python train.py --encoder_arch="vit" --model="image autoencoder" --dataset="abstract colour fields from 500 small random pattern networks" --train_examples=203450 --image_size=32 --crop_scale_min=0.8 --horizontal_flip=false --translate=0.12 --rotation_deg=10 --bottleneck="plain" --downsampling_factor=4 --encoder_norm="layernorm" --encoder_norm_position="pre" --encoder_activation="gelu" --encoder_mlp_ratio=2 --encoder_head_dim=32 --encoder_fused_qkv=true --encoder_bias="all" --encoder_qk_norm=true --encoder_parallel_block=false --encoder_inner_norm=false --encoder_moe="top_k" --encoder_num_experts=32 --encoder_moe_every=2 --encoder_expert_mlp_ratio=0.5 --encoder_experts_per_token=1 --encoder_shared_expert=false --encoder_patch_size=[4, 4] --encoder_conv_stem=false --encoder_layers=12 --encoder_width=160 --encoder_positions="relative_bias" --loss="mse" --latent_channels=8 --decoder_norm="batchnorm" --decoder_activation="relu" --decoder_widths=[48, 96, 96] --decoder_blocks_per_level=2 --decoder_block="basic" --decoder_attention=false --decoder_upsampling="nearest_conv" --residual_init="zero_last" --optimizer="adamw" --lr=0.0011 --beta1=0.9 --beta2=0.95 --eps=1e-08 --grad_clip=3.0 --steps=7900 --batch_size=256 --epochs=9.9 --lr_schedule="linear" --final_lr_fraction=0.1 --warmup_steps=390 --weight_decay=0.1
Rows from block 5 of the encoder of a small image autoencoder, named by matrix and row number. Rows with one number within an expert belong to one neuron, the router's apart. Each number is 500 + 25 x the weight over its row's rms, rounded and kept within 0 to 999. All counts start at 0. Numbers have three digits each.
Before each expert's rows are labels from the 100 images, of 14848, where the router gives the expert most weight on average: "strongest on" is what is common among them. Only what is clearly more common there than usual is listed. The data: abstract colour fields from 500 small random pattern networks. In brackets: how many of the 100, against the usual share in percent.
# router: router (encoder.blocks.5.mlp.router.weight, 32x160), inputs 0-159
# up: expert up (encoder.blocks.5.mlp.up, 32x80x160), inputs 0-159
# down: expert down (encoder.blocks.5.mlp.down, 32x160x80, transposed), outputs 0-159

# expert 31
strongest on: dark (87 vs 7.2); mostly green (60 vs 13); smooth (59 vs 11)
router.31:526492451503482511524498505552511493547538472470488473482526538510483469527543519549482461480504486492569493516528510533515521495517508528529507502494539484531494533493496508516478504481501520488513492445503487523519503441445510492494505503500523490493471522498501467554506494473487507519486480470507523466528407490513489478491489500517531499507498476498463502505491511486477506498476492536483506473486496487494454500532487492517546513453475510514523506497497527459444485533553482
up.5:469497523461525502477467532563499519488503504514550539516491527507522493522470515479530502501501518460494481526533460472520516489527530462577488504523484567472494526458468473467508462491533544495496505492491494485486472501518546507504500476510524504538469485478496493505472491494486498522489500433491512508518497521492520477532480469508522519489502465465470455427439502509483519502511510489515486500481499514475530528473486508508488521499527500479515451476501519525463471502494498
down.5:451506534531477508492544464478536498497511478522529501517460487496506507551493509532507480514484507511469499490468540512503457497480503504528501505492502530533534491466517512492522522448528482481548505478519504516491523494582470450442488452487505570501455471470518523447489510512497476539534458534509542521454477502529499510474519522517502477481518510510533476479499510486511515497520518499500511502517476506498520509493501479492488503514542520509456445522490527500489508490529517

# expert 5
strongest on: dark (71 vs 7.2); mostly red (40 vs 11.2); smooth (28 vs 11)
router.5:513465530500522464513495464455481482509496482485477477513544516508504554517492502559523486497440537499499504510512516477473484515476503526481515539474514487492519508494491505560515516531507545474462514543476465471520470541487488538535483460508531521501499526479472463495509514516484525492513560494472470518491505513471465477497499446503532525487498527509494512490491514484486530505462487531526474491499535516544502436573492490497487506489484487484511481480518485511533479457470502
up.3:544488507479522498527524505556533517500489461500505501485507519497592512558474527486480516528471499539502496527525463470464486493485466483511495504489495520504498471536454518504487488465480472498514518483497531535486479476510511502548555513501463466484488528506529505518513520436484475562511500497490525502495526491444486515505512492507484485515528476485495487506501503525456515507522546472512479519500475491445511515531487456494505498492510512442473519535513521460471484490498481
down.3:506490515513540487481444517511517535489526492473460529545480467482505510479489526520459533497495503512501488498442514491503514468497479500500521516498456508507549491482536501485505462476505505494511510493484492525499494493522536512501519504522454478443489515557561522428473481517473459496515524548510491516515515504525492502484486455513484505500539523461496416546516463507474520477474491512507508499481501505478469521509461516519502458511499513537514502496500530474469460481498532

# expert 30
strongest on: dark (71 vs 7.2); mostly red (29 vs 11.2)
router.30:527551530553509492477510531512521514514497530465496516514495488519474477515520499530543447479514497491478532516477517510490510509585508527506495494535557493507494517465512513506457514495506515506512495491500506490488496469555498430480486502473497532496487513494490475445526483508538509514475538536538525431498484527506504488504492524518520516493480494515501512507531522489486492523536515522509521425483478506478521503449464505534470491500466484526529465482545499514488493483525481
up.1:564499492511506494482514531475510488494517510472516528531510471464499530493494487495531474492499504453495505545516527548493510503486454506460500492497501487506458487494520474506466538470493490504532450516495499585498476503488491465525495517494482495506449474469462544457495521506516540511500525538531469511425489522480462547485482529508448519481510488459495542527495483495471493510514495491502527521543499528491534491530509488486524526540497497464533517520509460516503520504502508
down.1:477453513463568455485518488474528489522475480480452473508463501537531550491470472512532494505468488524490477541476503505478509486502522507512437518498533474492462519503484480509526511535494512508496492546525522553502520511469510478519527512540533477486493489476478514515519488491490517479507508548527514535496470481505485495515498540511515492507475511495440531542487521483487489506518495498524522522541469540455525518510481464535494487468469506462460501477516458490478496505495449

# expert 19
strongest on: smooth (45 vs 11); mostly blue (40 vs 13.8); bright (33 vs 7.1)
router.19:436505499452503480517527493463489527518558496512519470502519501503511493504541504518516499499461496514504503491494483504505491494500507508484492518475543539489552522490477519509478534504480512491492503486551477483534467504535497525504444474530493468488491520511506452500504499496493499540508497487464540443502410489470478504462458539473521511496525475485483533507461518484524474530504485479472505498486502495495484542494538552508511486451548506511492430529491495490526485503480496
up.5:549493471463506501525484530481451496463500535523499492473495502467519457569488456514521504519538537519506525470520492469431491480519527505518502498519508483478492489522508475499474497493535508477494509490514527521533528485533536478520480494466529495520485481517542518502511524493447470512483525483515516534481523528492553523500495508538475496483478467503520478551504517492490458500468534487501505471498496469454495581510476501476517479513484531484513514492482522492459504509453472
down.5:471508496502507465462457532480479457536517481508498522482495476491525495510506549447547491522523475435505507519541527512477441561479460490513482533453521527507517552524536472484537498544521525478509508538499470518479513529506496517486469515475511497485484468481488480492505485501525473497516471492476517511511475502494482450467520511531516537521527493504506491528478519493530519499503509497589533505516481474508522509485463484524520495519475475465489498500522515488516491485498469